{
  "encoder_norm": "groupnorm",
  "encoder_activation": "relu6",
  "steps": 4600,
  "epochs": 3.0,
  "lr_schedule": "cosine"
}
Rows from block 6 of the image encoder of a small model that answers yes/no questions on an image's attributes, named by matrix and row number. Rows with one number belong to one channel. Each number is 128 + 32 x the weight over its row's rms, rounded and kept within 0 to 255. All counts start at 0. Numbers have three digits each.
After each channel's rows are labels from the 100 images, of 14976, where the channel reaches its highest value: "place" is the part of the image that holds the peak; "responds to" is what is common among them. Only what is clearly more common there than usual is listed. The data: scattered letters and digits in many colours. In brackets: how many of the 100.
# convs0: expand 5x5 conv (encoder.blocks.6.convs.0.weight, 256x64x5x5, each kernel summed), inputs 0-63
# convs1: project pointwise conv (encoder.blocks.6.convs.1.weight, 64x256x1x1, transposed), outputs 0-63

convs0.36:121114066128121106096134152154109159144144144157089116128107141093083096140204152159103130121138144210112121072123220101150077148102097171143096096147139138149127147136159066086164079119126143
convs1.36:130082191152121110201182137130164133100077140096097150170099162141095108116083164153182112184147149117122074138078124123150133131119168149084163134127086173138153072109083105098168124152122104
place: centre (33)
responds to: count: one (67)

convs0.7:113196112081180114125179148118126132119160125119123181105160231134124105130121119092116117082173106111110170128095155160110100085112077118085114091151125106076141136072141115137109121153084193
convs1.7:114112132163123156105064163131101074114096151130100119144132084113118072139132150148131144158096201071117131160101081135124137159149136146176136144118043146134099155176081180141095101193132085
place: middle left (29)
responds to: count: one (57)

convs0.231:120186113092084139198108167153157086133185166100133168099162158120108141117166141100121194080099161111132081131123113111099105119121130100118133171156065210086114173155161114147144126131096137
convs1.231:135084118161198168126121071152123144114142107096103179124148149142131166112158164208157107118148120107122154157140123141203122109153146123116180100124167061118147081112119188126090109125160199
place: bottom centre (29)
responds to: count: one (59)

convs0.41:106113136171140095144149124124128110171145078151145103099099126097038124062132090121144039113117125124118133114159147167141152121160131212165161114111142110125065056085109143131091119105123111
convs1.41:142158149095037101084124099127095113045082112105120116105109152168173128117122146090074084111114162154068113167105105200126141086144128132144117058135110124121144160161106135111125133175143104
place: bottom left (25)
responds to: count: one (79)

convs0.113:117114157110140221173163133069123145160158122157127083138102205101107158105186133172153114135116169138197140111128072123138155096119187120092133114126127146122126099056102139152155146164123151
convs1.113:183148137136058083069148121101122161088068159100096093178111090120108145158097071143093100172151084172109122160097151111113101093121127157138145108129169122155104158115162129109097055094139161
place: top centre (29)
responds to: count: one (75); orange (44)

convs0.186:118138156144074152150109123125136161107136099136124149120105050105094122148179139121059157069151086085212099163121122099161169082089092122121126136138165125117092094051134115110086113105100146
convs1.186:154170165170058108084125107145123129142151151168167094160138150131121148100115168127150117148133108110083186127163081104113063123159114118131086111145201083114113152162079097113155209152162102
place: bottom centre (28)
responds to: count: one (64)

convs0.43:100071104110090158120139103115144152128130139144090119092146198109137093126088115110070098105083129073139150111142119138119081079168164115155180112078142144139055046135122155158084154106144089
convs1.43:102127131125091077114098119123074103079134118083150107076101124139129170126113060133137148107106105109123039180119149134113149158190090126133089105176098094071153103072116170118167111134161096
place: top centre (54)
responds to: count: one (88)

convs0.83:124104121111042183142162129120163108116097102083116151190112117133072164080159108190157172094101159102136087096139110115094126139158102082161166127127095121164104170116120122136198137134080096
convs1.83:127172070156102098116135104126101192084089088056067160106156139159158132173117154131098131124083101186125133092139077173129119135137119108148173101119133160074149098112132125055121145093162115
place: bottom centre (33)
responds to: count: one (75)

convs0.33:102115155112077110129094155133117155100086146147162147132121126110070075067152102120138104113159081133116140095082085129099077083063066062067136174137117138124159121155138191137131153111127163
convs1.33:082142036096146163074138133135161102157099154106057103171164105104132094147123132154113137124092125168127070154153090112137163198123108134103105104134157100170123101104168095148116082173133082
place: top left (25)
responds to: count: one (62); white (54)

convs0.119:095158052139196090116153108107140123095148151097133093147158123159143119141140100089126141087111147123160078174159133121125088094101116197086118153112183149132141141078137174157153141127069207
convs1.119:117081127143114151158083141116091122149119099178091111104099094090198145070099158117102133163105073108103118075102165164109159136082132083102077072144066112097178137091114153146114109170134111
place: bottom right (26)
responds to: count: one (71); green (70)

convs0.202:153140089162150124137117145126127094098120086110104134116140177069139095089208111129110193120094153204111124180162187128135149164129074156148135117120159096136104152069177100158111124111179158
convs1.202:100169151118142140125115107140133101094153113135115096126117142164156078181080136138138119136137119122208086135052123190156101109102141142131093063107131126166085124151104137102169192134216090
place: bottom left (27)
responds to: count: one (75)

convs0.219:133149146130100107114135107113130081120157101116094087189177189073105158136139113149117125105081177144118130153096088203072091116121077081150155168157123111123138117120100144069187076101127158
convs1.219:110105086091130125122150108155146169178073155099106146168115140122077101133132136070140080138124165160132159112139101087170214149118137177110164144163179099149109084080135187121127105143154067
place: top centre (46)
responds to: count: one (47)